python train.py --model="model that predicts height in the pile at each pixel" --image_size=64 --encoder_norm_position="res_post" --encoder_head_dim=32 --encoder_qk_norm=false --encoder_positions="learned" --decoder_norm="groupnorm" --decoder_activation="mish" --decoder_weight_standardization=true --loss="mse" --targets="height in the pile" --residual_init="none" --optimizer="soap" --ema_decay=0.999 --adamw_weight_decay_other_params=0
Rows from block 6 of the encoder, named by matrix and row number. Rows with one number belong to one neuron. Each number is 128 + 24 x the weight over its row's rms, rounded and kept within 0 to 255. All counts start at 0. Numbers have three digits each.
# fc1: MLP up (encoder.blocks.6.mlp.fc1.weight, 640x160), inputs 80-159
# fc2: MLP down (encoder.blocks.6.mlp.fc2.weight, 160x640, transposed), outputs 80-159
fc1.464:126111131151142120163142125193126066122148134102000162133184109139146135121151099129131125121145135134133138130129207130133130120142169150122132128188150130131120128116232123108124132128130131120131163165116128132131129127140134129104126116
fc2.464:141120130095136114109128152116128137127133129134130140144133122125136137111111126126140131091011104132155113129128132132106125125125129080143142119126130124129125118157133129066119138134075117135131124094128106112128184124131130132127129148
fc1.465:170138168126119000096158100137114072149124104100122127130130117117143118114131122123131138142133129126108123134135125176117107119132132123135118114146134159120152132115132119129091121131147120138136115115135111124135146146134125135124132107
fc2.465:124138124133144126136143129116102104111114093118140126071150135108062132129137125110126155141135160127129129134126117093124120149107142149138158158140123148109159142131155130107112112115120135133083144124067202134118152131128126123178153122
fc1.466:089149090131121110114101125143173138132117128132128099152151140121141110142148129114144120140093126082139120094117129126124126128171129130124128224113162143122127134152148112118092000131123130140108102124098177151125123159125112126130118125
fc2.466:128127135145143123139152126128112146155144136110133130136137148131144111127119148155123134118132135100138122149128130192129125107118128139125150124191054141144132127117106128128129167134162141117145122141133112149135126090119117120134116126
fc1.467:105128167108134155110148106036156137133144134145122151119137136104182127139153140121114125124142167132163141123089124128096125071128118130077122054102044135126072115126109119119164123106105117120145150123125122133090134136147122113109125141
fc2.467:087122048197142096147143116153130148113144119109139122140164131142131119171079108109143126097134112109034118119137117118119156130100139108119114143130165134120143126143139137141122152125108124126131111142126133117150091115120129128124153114
fc1.468:137127095131158090061153121131159097180171113101132223113152128134136142128118148161122197136119122160128122126128171137116120142134135129160151123133125125181137120100148131108125117120141136136142131128122153160101128147204122116115112117
fc2.468:123128161097137131119113118129131052075073095131128115125105111115065085140139106128140126128139074114134117116140146165074159130127107101164079128127106117093164130156141120121106129130104128115103139118122119063133142128129125112135123125
fc1.469:117130137126143134131111123121126121129132155143128150126141130131123124123156130127132131111127127128129129113146144137130107131120088156095125121255127127124120143129120128105142134088131114104132087127000117108115127138141158136147083136
fc2.469:115104094123110030127137143113129128125125126153127104133142128125130136137142053091103143159128126128118121134119122129134123032121129121161123126112084127131040124129107135112141142112136126116116129148130138140141135161112110127126219112
fc1.470:126066125130135095142150147163169126139130121142137227144166144117104134129124206134130129137139138111127124130129121114129128070131136084149131124124138121124139138125142134128123127128133105122133136126206109090116129100123125131117170126
fc2.470:126130148157177136105126127120136124144130118094139101139127143146121103079128132122113130123130142129130121132128144128079136119140106180129123082122138152136133124138141140173136126128117104136130136117124129102092113186014109140125129147
fc1.471:127129124133126123136102138122119172139149140100134149120140136146234116151099096154113038144130120047139095137091113118047122124128138129075044122156165118122137193152126108129088130134149154128136136127132116159134123081125107105141114130
fc2.471:132133138134148122139125114111177154140143168154135131143134138088073157112129114123129139082143119121104149109127110137189131139085113152149145151126125124132136108173111126142148108140165103155124138140109141132155128121111168125123124156
fc1.472:136134139143134081109125115149131113128135133134127127108110159120128150125135114163109129102130130130106060123127116128159112144138150133119158130139118137125130119155127100113137122131123141143148119123113167143146121133060121141157154112
fc2.472:109133121113130147122160111127140094139122133122129056084123105108156133146155134124133149115053137121202124131162146148063122103121108105137118127106143141086135118094138134120081123154148128153095157123108135119196175129142141120123122104
fc1.473:130176115129130138103117131131126135137085102133132120134127129006143128128124112120106140127141124118135104160124131127115155129132124164131101131158157121130118127130139107165126115155111127129129129115155138126129134163131115132105127189
fc2.473:126134103157111123151202134126118129123100125137185131123083126190116131128121161130127121077128127122125144124126130128134128127131163085125131144122126162149108113123118163136146126091124139130132126127125124124162124085135132129129128110
fc1.474:140124118133120096099126139073047125095134127141132114116120132138146171143143134135130101126131121115129124116143122133116113147097100141140107136110164212113157186143140018137109114120158126124137119146126119149093144161142130122121115142
fc2.474:106131121153134215128099119203173121169118153153097141145116135124145072139123131142142132124142120103083120139124126129114120141127132141042090129130136131131124066137119190104181146162131151102118125105123111117207123133172130131126146072
fc1.475:125111117131116107081141118126127131108117134143111126106127116122137073133137124080135128081103129115125141121124043125092127138124129147120113142128138152132142149123084127149120120099123131152138127123157210136150133142140126130117120151
fc2.475:109139110100125098151115131142122183127174122130129161127116176130035103118149144170123141120134148129150121155116123140116145127133161097135078123131123129142014136114141139116133121145125109117119107129117121105120127091136128117159115127
fc1.476:128131131111152104141140129130124091144127122114095067108112102145132056133134083136135128091120108132210104157155169123030149167142133106108125129081129129150200129158136106131127100134119135136099105121125057136117132130141134142132131143
fc2.476:121115115129141116111139130131137117124135152151130167089115136129114136122134125127131172180120206136126130050114093123169121122138123146141140133169144104110080112101134123098125145130068124171119118146146109143157169126112095129121126105
fc1.477:124128117116131088135137127123120157129082102112132107131117126147132132201129100074115127124128141128130119110110130109133128166128129128189124122124121002124137131127126118136130125130130105126120130113127148120118120158126128125134121127
fc2.477:096141126162055099182133085120130126126199129129145127141127128144122074143093102115131152131143125128103125100132123124126104059126135121129137125154119133172130132112118130119051081165129099125158131135144126119126131218166097133128130123
fc1.478:096135129121126139133139132130128061120093134150133122132126114124122128148116148124122119074110125135104129121123131136119126155140134131107100157116144137132135093143120104127127128141136113124128121130152172138131161125132124139128122127
fc2.478:157113150122121136105124108139128211137135128133131143132146152129119146126147101128132113126163141125134132141123117123132122124115125115089136118153120120133166126133110151110132122176138155146125119125143115134127070114168129123117107135
fc1.479:129132159133135116124131153160104090140205138161125149123124153140159141147127143092173140085116129130128155134159116132105169118166162143111115074132117134097131110143160123117146131120130084122097115129144149093143128124153129107134113143
fc2.479:083132123135157163135116135127128135126122143113121100150133116117139147113128131107130135130134147117198136079133117126206113071139134130124140126123144115133079121143130107116142114170119217153143145142150136131112134147110134113103138145
fc1.480:127142124146093114135163136146082132139128138131160137123130129147168134120129084120132128012129133124135128107132124122127145095094132105123134139130129133121130171154117073133116132141118127119126088123145106128037130154094132157128127096
fc2.480:147068145129127131118137130130125159130120119153125143141129133125132124113136116132127126169129130128119111139166120115140127125109224133117132133130109132133082125133112134099154125129140130035121139131117123130255121142205114135133125130
fc1.481:121141132128123137071126124127116125143120126116127166080087125135117124133132098121130132043116120106068129169108128137144127136127149139145152134133116108068142195127123111111134087148154166140132150123094126156125173138110137114138090141
fc2.481:104128112136146098147118157138170114134139126130149125128135134149141115117117122137135118141143157255177087137141128128106201120107111144144110137165119183129136072118143149123122147132127103133130123136138129128124097112137149119159119128
fc1.482:120115136125111092089116124131123117110136137133117179131126119183134124127126086155145127143137133146133123132098121126128129136193100117125145139116151120111131133178130128118131122117113133127125134094121157125124149100128127118125137120
fc2.482:155138110123141141189151103115153098117129063151125140120127170117130152131105166098133089114127123138125130117182121122113100144121128161109128125164110130119160144081134123098120120125141114136108128133131126116147114154140140136135111152
fc1.483:128138129125118126130124146135078021120127125123147123130125130144123115130124083110133112126130143095128130074127123128126130128103093085117122126137127126129130130124128085124150115172131122137117100075132118105123103154132127099129135129
fc2.483:145136145132126194116128127176144155201146133118137173136124127133127000101133123134131132124136131128146106126125121124112125082147148132129123130148119130125146135130128127187052124138115131124126129128123098162131137141125131121121121106
fc1.484:124137139113145124124160143136126119130126160142139131116137101109124157129255121092136117118134145136157120141129133107118133162133132147133115144113114094133132089127124147130108112146146116134157099124130151143113158131133135128139136215
fc2.484:113097137144125114104087127117148132112115139126136125123134133137142139124093127149135111152101118148063123133136157103138133134127098147092134128131114123137104144145113116124146123122141142123096207141128152099167080130118088132118111077
fc1.485:179125131134167146121141130141131111131126129115182126125136137116125127128133068133150117155122155122144133180118130112122109139119128119126129150135058141118144147126147124179130115121122162126115123128122128184136119135121142125143140124
fc2.485:133134124148128124121122059116136084145142131141150201130144122113123090127130155150140132127130122127125139115156241145124126116187125135144129143133168010070131125163134123133124053159120135127127122120134125123147135140101135155135141124
fc1.486:121126130140152119084125181127133147116115095132168142189128119110124128128103129103122115131145130111112219161081112144110127149129126142115134165118122122164103129126123127169145138135126129126139129127128170126130104169119136129137129110
fc2.486:120143176165128172131121127089162139130135138085132145147194121130128066131073136133129099143140131169105207087112110103118125135203149137183139131122147062130115128136107125124135113130128126167114142135142147127059126138140121132118114119
fc1.487:132119126131120046125125119124133132127118127156135132131127127124122126135133091119122154150121125126141126128132148133129131122126137133132085095126116000104129130113150129101132116096127135132134108127180136124037094115098139130133081132
fc2.487:147155131116121071069129109124120125128132129130121112093126128136140136190131123124131185132149126074119141154130130125151122131131149130127130125138170167117147125147128132113125136125127115127128109127125134128202163122127140134151131118
fc1.488:130127128111131147154154133128207128145121081136143119139157103110127130154132204122117136157119134133127126151130115139118137119131114130165147074129125097123128139121133130130080134213129125133104139124175166111137135133125126137139131177
fc2.488:127128129167125158133126129134115127123138160146127128074128149137056143136167089137136141124153126126121168123145138121134128139128154128150136187088149153131124129128129118084167129065115061117128130124071060127177123128137121115100108065
fc1.489:136127133132116128123131149109131145109126141137138134157131132126132107128130136125127101134142132132126155131125122133110120110123101126084131130165127102134112076125117127151127106125152061120124140128150207147147123124130088129124118143
fc2.489:113123116132127123128131125121128169145124091132122125131120118132135131151106133148101084126155153125106204131131134062146124130124184131116112126131125120138092255127117132143159128182122121127177133128136131128105139114128138099091139135
fc1.490:114168114183169098122138162153112119082122135126098088088120145164135127123142164126141133113125131099117134140094104129121120109110135155146090149141111161130130166129116121127127123118135133153099101116136126126100115127105089122104154177
fc2.490:095037091074108113143111134110108131129145129105131097102134128139123065103122120130104136091118166162165137126121109121134103126118145123131151109130122069114072120123126122097102077141129128123172137138108130090186200140108114135138115068
fc1.491:139123126127150118121134129144123118160127134118108141084141132115114118129165124123102124114135119130129067151126139097112110130117208123037116130119207125145130130126118090103094110133142115140095122111141168111118128102114106125152123110
fc2.491:159132154128135146137112147134117097122148142140131085137132116091124170136139112100178161119093199108113138103150142127113201120092125159196152098109134076054157143133157140094145140169111162140108132159119098121121118120127144146123178135
fc1.492:111140150127121069128137133134089132129137114137117000168139110162142125127134135124129144121097134124136155139174130122104124097143107136124141142132128123136114142140145101121121120152118122116123154125136105142132144128146114130119102190
fc2.492:096101035128127119121063123158147143144117154139138198112118128042113140107120147119129085133131096130143087115142135140099112126111110114070118122178169085122108137138132141128126128142130108121165143127128143111103145133097128102123109154
fc1.493:129133132130155154137114123148123113132143133146128117100159131122131144124106109117138117126099132110112115131118138173090123130131156136133119121147130176112145065158157130123137118115128100126113136117076194125157110097122141153142124118
fc2.493:135119134124145129145133116110179059130118106097199134125112128121155109113124173124114137121146120117130110064109153133117128093177128110096132126113093155113168178120134136125090161127203116143178117119119079139132173170119099109129132135
fc1.494:000120137123116135155130129134122134132128122127148120115110129130128124140126121115132120110150132106120148109127126094111116138133102097122138129138113129134126150115117125131125121137126145161137142111122127140131125125097129187130119091
fc2.494:176116125139103116134179131126133204128129131144121136151131103126122124127139123100124055126125115125085138123146123127132113130129132131125102097120132191126119125131101137149157125122131118122145133128122133123132123099147128129127117161
fc1.495:124125140132129092128128129131128126127098131130137133118123127101087135128129123128134127122121125079124121113126118102133127192043096130131109117127126121104093122128140096126109101126125168118139124114064136123122127115134129148121128096
fc2.495:099151120116161166103127093110124111120131136126098134130135132198132130098120139121108124103132028126138128148130150135127090117131127129128112143121128123129143126123117130123132137112096124119131131147132159128146121144100126126127121120
fc1.496:099224119117137128109118138102116141114142107175149114130206126128130083130126117145099111152121114116130154145155120135130132144112125105132136129114143132125191124163117139118123106124116123148142136107138122155134120095100086127109025131
fc2.496:083114114120143101131120117113120162121141130127130133148096108146095136134148133056085116129129133122116151134123091111154107130135169158126140113105102129128053152092078125166143120132145083121123118173076174120144110125132125103122162124
fc1.497:113099133106163133068135130170122119112113068126126123132117118135148140137122141114134143106112151099119107145108125125091137146128146146104115121138104152145131145127143120160130063108125142145124122133139152114170113123122129229138126114
fc2.497:184165151129037149120151152106127102139160226162126131102123115118118131141128144121135108138120148143131147116132146112145126104116156127162098089130119131107147162137147130112070126169128138145120116106114119131071154153128116136142133140
fc1.498:133085125137141044126234121134126123122150137127119116088133126144131107134132136122122127135058131146130136115124110134091118115085133121125110123131106109133116135135125127183169122132134231182177145125129142121137132166123107112151143141
fc2.498:112110119124131116147123117147100138137107099146134115149102126137161136171146141127151134105255127141127133136141122125184155123130145129142121131147152152146141124126129138128138117139129122107149145129119158128178177111166142136144126089
fc1.499:126146097103125071125222130186124112117102133149157138118138170127135136129003133124117129108139121128085109120117116128094100123140134137144123119111109207124144132122137099108129122132122154187116123127129121118129115152132108129124118133
fc2.499:125059136128134102105116128119053198127143129123127098153136118115133136121156128100128098102136185049136121138141115070132229139132170115103103130123129137111042127117111126133130128122171140134127109127123129110137132110104162117129147170
fc1.500:109121129156118161129203120129130128131139162116139136127178120100133142164170128126129126126079132123199131116146142122121128130137139196165147107146124092106129126130130144118128134134130115126123132104135153115128129132132114151136131127
fc2.500:133112138129117116127121131130137110117113000115154130126123130129124115114116115129164099128123123116103054127123130144103138135128127128095114142068131140124150126129121000124119188114113130114114114154156129133041142129121146126067123130
fc1.501:097016133137130107129110130176131143114136130127127117132155110163128153249142111127129116133111122124122156127126132136120128118134125125130128137161132128103126129128135129078114174104130125124132122120129138132102112130123079122139176136
fc2.501:130131118121140113140158130000124134128123128130142127138128123130153126123129131155125124126114156119128121126130140149127129140107134129122131147126114124134141160120131186128090084147128126125126117143128123125126125130121180124129119124
fc1.502:125145129133122084131100126113109128146148128131128129130112135126149124143099066129123129131134126122131134136127193125026147128113094131128128129162122121123124129122107131099132130126143169117132127129106099119094118110128122155156125133
fc2.502:134132154030138116117124119181122136127131129137127131111127135232118139155094123098132135126120092125056122124095123102142122162117135127126106120127157153142127126129136125128099134068130117114132117122102143115150159125135143134135124146
fc1.503:113156068168151126123137129135078136110159119127144139121124155136126168149110123124136135140128130107123139132131136157121096138104143127195152138143130127042127128122134110107135135117131132134162121123199115112108119139123108141097134126
fc2.503:154123146115142124119132150113127105136090104146102110121115136129130142119145129121125123107152078138147135127129125121080138124142150132128114119114121181196117077071128147155134105122144132122128143120098150117137207122146114072131132122
fc1.504:118116151129150119099111124118132149102158134130183141105107118127104132123152160157132116142142128184127140134136036106070134134157100135087127162135121131101097111141188128129131119144132143186144121069088171140160189117128124126140118120
fc2.504:147151096113135116115143120133134137129122136093117094226200126159155142155092109136092083121121144120139137129127184107115084174123117100152116112154113135133139153115136116114135130119188141103117140147146140142117125134123106119165134143
fc1.505:127052136147123177123148108128127124127121122130024141127167156122126153129129132123142125130127128140130117129128128117129124127143132203086142142126126126100117158128138107101127133133120125125112129127124094140128134123178127128079102126
fc2.505:174143126126128128115137132139155110128103129113090127148125178139128126124123096127104130135133132131138122128126121102121146215093133117125125027127125126132126121114125093244133122131101161087187127127142176102127141128116130126124142174
fc1.506:111124099112159079111124109211129139117133129123115128106195112128141198126145126115123147182106179147152112139118130190099118128148129135165118126196153153138152113147136109112123131103124097123129144139122151133138137154107142208117128128
fc2.506:139154169158138112147110146143111081138146117142141147125097194123131138145163111118133120125145094107115082150129122149112099098125140119131128180075086143107118185114093136131125132139171101131160138126148129147138146131189134133171162112
fc1.507:126126150159125116110135132110128130145125123150118128136148120093130145124127127122108132147069100095123129132127092133062128141135132136108151183116122079119157111103108125135130135145130255134115149120127115125129134146131117126124114125
fc2.507:122118116045131106101126110138138131123133180126143141146154115127126127073128124148143104126132106126128127127128119129134127143128059127124126125151141128154127137125123122120145173126140000130145133132140091154107126133133124131130126125
fc1.508:114139156122149103080129204117127126111071132114143193130113149143060142130119126146162118120124135121075152135117140132107124127059125130170136123132130180154145132144153129103123117134183103158106070130121133130127134128114135148153146128
fc2.508:146110151102117113120158126119096113159126138109134133167133132085131081144123130129132117143133131124151133138129082117161134127163148100138132128116125034103182132136109119135122119131118155125136139134124131112125178143108088140138132120
fc1.509:176130129137126120124144127145143132127089131177139137133124144127115238128131249124124176152122123157123133119131127126157099133129190140118126121016124163131141128156146130112133115128113127129138133133122128128131130127146155131157153154
fc2.509:121101134127151122131112127146128127162132125028132149135122142127128125121137130138130124135137124084132127132099129164054132112127130127130122129150141127141128148137136128129110164030112155094126129130134133123130127000110124113123124115
fc1.510:115117115152143130101181137128111124128131109131137139126139116135132132130150127120120130076129137121126163027111121132087151122126143087121133143075145123140139128128108125122099123125118119138135132122116201058129111118118207123124102122
fc2.510:130132126128129140136126126143177129133000128135147125130078130127124133129120135220153119070125121124122121136124132130128134133133133132124120124140017156127119120113144137157137128125145125098164121121131128101125135134130013113129099135
fc1.511:152142138126126093090039122093124140127138130138123136158109121132124111099138128126120224125167124124125125123119126132132139113139125111138136114128102123124140013120103123128116120101128141129115133127139120122129129133133131125101113126
fc2.511:026127128117122105128130124126123120125116092125130121041126139140121126130116100125127075129167108139094150126169115065146124115113164169158125113121129167126136140121132111122119119071120097120133111150000141138106144132110128127132164109
fc1.512:123125144160127104133148095203137078117184134127110143103133124135139127138142122128131130092120193128139173093117136135119129127131134130143116144136127114136118149148138144118123131126131147148162125097138136124110165139108130138132119124
fc2.512:159126114140196104141131130107116126170120159144116131121120122123112159130133150118131101136118127125128137161143163124113129118093100115112255133130124157139120120044114130098138133139152114135051160131125139135143131133145134153175140138
fc1.513:098117190127145106130190130111140166134128115103124133140118118143143117098127129132141118133094126146121125136109123124135119135135168118110076133130143140116125126120137132116100114127131139127136120119098100131255121126141217128139123128
fc2.513:127124115125164112079126134139127124134130129127140131130128121120116137126125155126117136137126120084129148149124114133108128060064023118129114132143140179128131214153124114128129132121142134132129124117124128149103106174133086130128085130
fc1.514:127147143133140105133114120133170130135138121140158107133112137112122100189164157135141125128118127133171175128111127126077119205133133133135129157096128010137097121131145126122128122139123077079130129140148129151109125135127148109132127158
fc2.514:127036114108128132113137133137128136069131121124098124125131103176127131133092136125132131126126136114131139139125095143125122125060145125127106129127131138131115193133126191140126128139153126005131150127170125136141132139129108125125128124
fc1.515:134125126118127120122133093132115132136117133138134112113087151129139126145128124123130141122133118130080060224110138152123128137124129159135117116187154129133137108255119126110136127128110120118129122106128152132139126111064146136120139120
fc2.515:133124110113157135102124115138121113129124130102110106127123099100126130123104106140100108124124137127146126039156124123128115125127129086114113117125126129101152138051149118167113061125154138134124137125126098125125158120137112116125113129
fc1.516:138075130135128105147129121131127124132143130125130129133124128130133182128135170128134104123120128127125132109126122126127129127118142130090133063100117131133118147137128140099128122103136135111118122124068130122129125000169122133130126129
fc2.516:126130127127126139135128128092129152126133127102124139130124133153126007115131133129111148129156127127129132191126118153138101123123130126128148173187131151160135128109124141136126110129119126128111134129132128128122130118126104125126120128
fc1.517:142142116142133121129114100139135131176111141150183130087115132123171116144150133137098118145106135102116134140101141142069119121144154104108124102131091109146089143207133113022062105147086124136141111109129135127144133131100154141133132132
fc2.517:121129095121120112110125114098100151115138125089154125151115106121138189142124093151143159127118108111123124141154100071127138124115127110152068149130168115117128089051112140133150105143119128130099119138139140107147127097058131125126117118
fc1.518:117119133126124041125153127105129132128127106147109137118180132123149150135144126137136131124087134123126111122120142119118144169120132114091118133128088142091165134158106116122082112129127135104161133130094120133127123130135125135124116123
fc2.518:146156117129174161116153125190129120147136109206149074147099150120123142109130129122090124123126137127124149168134138160122127135120130133140138139125128189118121152098168171122132163135142110124099120126149130157129151193135113130127121122
fc1.519:144130128135120125116121102204133153133134179120145105147126118127129115122128124136143133128115114127134133113119130141115111139120122150146038106153124113107134143144150100142116142126128132129115118161119120130126125130131133145127128138
fc2.519:115114118137155110156110136078149073137119105124110151062118112111143094122175135132128103141124131129134105132137135145143150080100130097117129165131099130109122123141125112137130110146127088123154128139122129114095169127122118118113107097
fc1.520:117117124140138038114139130133122125126112160138137110148129155123144132130136140112124131094136184139142125090124133119104147131135120133138132129090126093131113068133125129140126128130134125135132146112118109037168136112125140104138114127
fc2.520:129169114142129151137120122140130138122141123125082120093079133124121106144141132105157121115126105131114114135126160116123130120151122130137110131141145255133153126098133137113146120118145134109140074128125145142106142136139119134090130123
fc1.521:132135139138117122127133131117122138120116136124123107180087129133128154116085125101180103178135105111139131078125109147097119129172131115135128131102130120166088154122116116115128101125126133126147095117132132148127162146137136124115124156
fc2.521:136133109135166124128122141128104179135087062132111137120155111137116131115134134161141125096156128146111141150097117117071127172082098141104135156148121125127169116113116153149132147118117142120130125136219214113182108064112113115123115116
fc1.522:077155114149086133110133170099150107180132105160136139120117125108123114120137092114096139103124139118152111168119140164118124134132157134111124121122129163136138135133138120062126045135139139126163099098132148150121199154129147121131110152
fc2.522:117112131125130128122126098145113133129143156135197135119145135137119124131147115159097105137103074120118120119128083109122124125134127113147131135123089137095162117123081124129115129128156112117100133114097111131089122122116139078136115131
fc1.523:153124116130139197118101124129130120127162141137114100121150140116127150122133153133123131156143127105097129174128127126132110162053109160132115136089134123101133132150108142121127122115138131099176153119137124136161123206138145137141170100
fc2.523:121154126125129151127121123147127131132121057125125134125128097126127094132126125128126131121165146144131121118131136134126133104142133129126118118177130119133137132125124090139107129129189124115109125125132126145121110115150121130134073117
fc1.524:166063127126129124137132176120219114134127103123122130181160163131084140121149126134131129127135127134125116128157131174071119125129137130065196081133128135122128129122165147070148139127139123134131127160127133127129146123146130128086135126
fc2.524:110141125119137065082115135073110127130131087133131139128136102129147137129124126088127103128092121118103120129121140128124130124136131125131115106129037127144129114129134121131070130132124143129054130133125170120127110125137097130128131129
fc1.525:127137127119132130127133183136174124121126118185136110123136094132119136085145113124195143129107131161114073131119108130099128139201128158195152123121102155078112136130110113112123165131106130148131130130125093161128134137114136122112125129
fc2.525:107095094130061129097122115130116144090139139105120121132121134108121128206065210173122102117097123071100154126136134085133131115137118126059134133109158100098133093129113137117145064125183114113133134109146158118113127138126105126141129140
fc1.526:108126155125121125121128125132117125159123171222115136151136128124118180133132129126136145129121130127127110109176137133115129144119128122108130133123104130132121134130147080136130130129183149145252116126131126116133130126146130125192115112
fc2.526:125110121120125131130123122126124153060120128138127100081130122123177128123151169121114133122152124119137104125126122132178133133107145111121130147128144132117110129169129145130125114133120127069094131134127007137125124083124101122100187171
fc1.527:076090132133137108133058126138128131128126137125141182156125119135153105137124102128123117116096136128103167125137144122113092139143177166132109101125112120140128120165122133133120120152116089150148152140162143127127131135119129108133134132
fc2.527:111134100133146175113101115103126110110106088110123091128138127105135148140162126107129077137149114122139164079121125118136129075118130131129126143109137078140141144134129123101131137125136116116132106122148128078160065126091109145132136164
fc1.528:129105102115132126124117189147129125130184174116131139129143156080121126149093160106142123141119134128152121132165133129067085127118148104107119140129135072121129119118070124253112140118100124126113184159185151150142130129102128121116165147
fc2.528:138093142142126131144149140131123179137083036153083127185127102134115111127125141139124108127119124125122145125110101126190124131123131131135126120113112097149136177156129120111119130147145117074145116126158133115061127122131129102090131131
fc1.529:104124128144131112127138124128067133126133126148131137100121131125126184134114126131143155107132135123132119122140124113126125177113133133127089154137142161126121154121128126134131132149136136121131131128090122139125255134133114102118184122
fc2.529:127119137118119142135117123139096119125122126133039063113120151127133108125126111121094122109116113115112075076124124120123119119121130120088143098131134134130118123150117131093122082113158133118078131120141117082126000117133121125142119123
fc1.530:117124136152130134110063138101146135131133136130129174110136136110118130127114133123211122134135129118155127134137129136046139136159131135132167111160120136122126129132122152106143126144185140136116129081135142173163140128126123124155134135
fc2.530:127168151114113166117154087128138129117130058131149117147148139079135131147140139119000130119137104127110144151137136149147135130147118129125124117124125122138159127084102097143125142121176113131144141135131132124128114111135162121110123127
fc1.531:129157124113128127112122115106128129124131122100127120152128125127054135135095022128106138133154099148133119120092141134130130129098125120110134181114126163132131096140155125150124127161099138242118147118145129123151129085131122125112106125
fc2.531:141123130129132077170118105128128115128132135134130132118129135106122125126138120130127125131109137138132134123120134117137145118135114138141124091130081143130124133126108057129135124186154108129127053139135122125076125121121132106122129120
fc1.532:140119135127162028099138155132086079113129126110108147152128091147096131167171170114124145080135123144137131136100111122103114143129126132111126120147116137117141122177120136116099128137125131129116129123105148123176174138125170104115120115
fc2.532:152130139117180154106155104131164212155118132154184166105124180127113143134111103176132047135121140136122155150114111105130132089159130117119131125139122096138128088111149081128144095145127136115148140137104147163140116114163112123143117135
fc1.533:127129123140133148096122109108137140141123136144123141128166133111129174147156133133155139084031129103134135102080125123127138133110126125139127125128118104143127155151122121121125042142122113129100134144138146134255146151092127116123121119
fc2.533:199131129128117127133131156138133115158132077110202138123122141125127123150122121131111113138140146140118119151142144128128127115143129148132132145105113133124137128121147134102126255143150110115166102114129125114117087102155159133113123100
fc1.534:146125126143125124128125139105142102135111099131137100129136179135079141138149111128125148130133133117130129128131129175125144081105086162134112126131108116113134161143125112128157183198137131184094138128176171112135132141137139122133126133
fc2.534:126142133124123152182125108176149125101134154128136116126129147125128101134139204141133089090123118127125128035128162113109079140189121102079127150126147128116193130143137135126126126146128109125204091140128072129099127161127173164129125138
fc1.535:104161110124139109086152139122122141156123140143109128135149137129109151142156112135119131112118121133135112132150209143111117115112142140127092115083115120073131155141116108124098130083161135127089121113135120098125112113132139166135135142
fc2.535:126109121106131136105125131144125111113080130122126127140062107135117125157133137089143128160137200139122179117119129125137118108116134137084177130122133121151106137151195141122144114127109133098128121127137125120128127255146122139109136124
fc1.536:165103137134128087171127116128094124093130128136145127141127113124085119119118133102128150099131244125131125132153132124123122122124131121195128104142126126099121135159126079128128124141144125086133160121136127127127126122133144133158125124
fc2.536:112120122137109136118120134143130110139128133128127118129116118129115127120169128156125121187135133139162129135131131123128137115123149155131129130132132130136130135125134125130129140138125255119127133128120130076118140126123125127126116130
fc1.537:142132139114135118128149173130117127133110116121128123109130114130110135121129165127130125109109127126126128132120131143134126128127126074127128120138122127139127125136131130129105139116130139139110128138067139151104124128124134118108060129
fc2.537:131116127130100131127133120144164157116124127117130127127129107113151132131126131126118127182121113127132129138122159100127124126121121129127125087130133127119129131131146140158131133130165134136127154140127123134133127123127118120130131137
fc1.538:129131129106075127121163129122143136123145118145126124137094155085130148131129117097145124147152161125138134143179088106113128115130110115110110125147121133064125149130137132102136127129138135126123103121130133137133136135129120080126133128
fc2.538:131107114127126132123121093126124135113107130143122108137238140138131123128126138112041121075123024116088128131130138125097128131108118083183138129125127147138132120137110123133145128161122122136129123113139126137129104112096167127133120122
fc1.539:103130122123137117118126194185093133135125112135138128111088132136118105163126112134223115132051130109146117127128131124131126129128128105140121133188123125185117112125132123104122119255128135136123159118129122098216128124116131126128102118
fc2.539:090125123109146124119131122136130124126126136128122130115127132134086076123125137129127151129255119133130115137100121124099120107120131127130112129136115132070153153122127118126120114040136129115128104131145131134130130124141121136116126126
fc1.540:128174068087122104101165127142129110125130123129124122126134128125187133127108118127129136034035122136123117176111137129116138134129133105147117133129129093114126154124122139124131128132129165186126102134132131121177138136094130122172123159
fc2.540:132145128109149118141137112136126126122142122146121119058171133123119152126145133122120135220140149105124129125131123154146136130092122132139131140129144141140120136089163125094165113129143131115099154136183096118143112126122117115133082128
fc1.541:141119130111208126126129131194126124130124129134127134128126129120151127057127127148124131082124130127135132128043072091099132140119128088042153148148117132122070129128132144137117152203119097113125167127144128113132123128139129125128127130
fc2.541:133134126119134047107131118094116134131107121165088127137128128109127123163130134130141109136136130125127143143118119126185135165107136111153147120126150174127118123122129120130127136137112128130108160126117121131134133082126166128138121127
fc1.542:149138130115158126128158110158133129134135110126150140076130123117099138112119127084148122128132130127124161106130122107118111117151125128131141121111129091122140124132118127112169120133116129108103129131128139170125129108146125122132120135
fc2.542:127137123112119125207128108128124095123129139165116116146121123146159107169182133190148125131168125091124100048143141137115145133133133127148126127089127198103120141127139073132135136115130107091152142131132146125146120120171128097094124127
fc1.543:150127116134137129119179132129136144136129132134123135101094128129132121130121128160124034130171123127111112146136122113124126164126134024120133124104124124129187127133113128137149125246139139184157131128148107128134129126124134130136142135
fc2.543:129033121135129125060140140127124135131114125136145126143114130124131140126165124123121172180106148122126126165132128138126180072126128140130130125118121131126000119125129125145141128058119124121109127126127124142135142152129106099120132132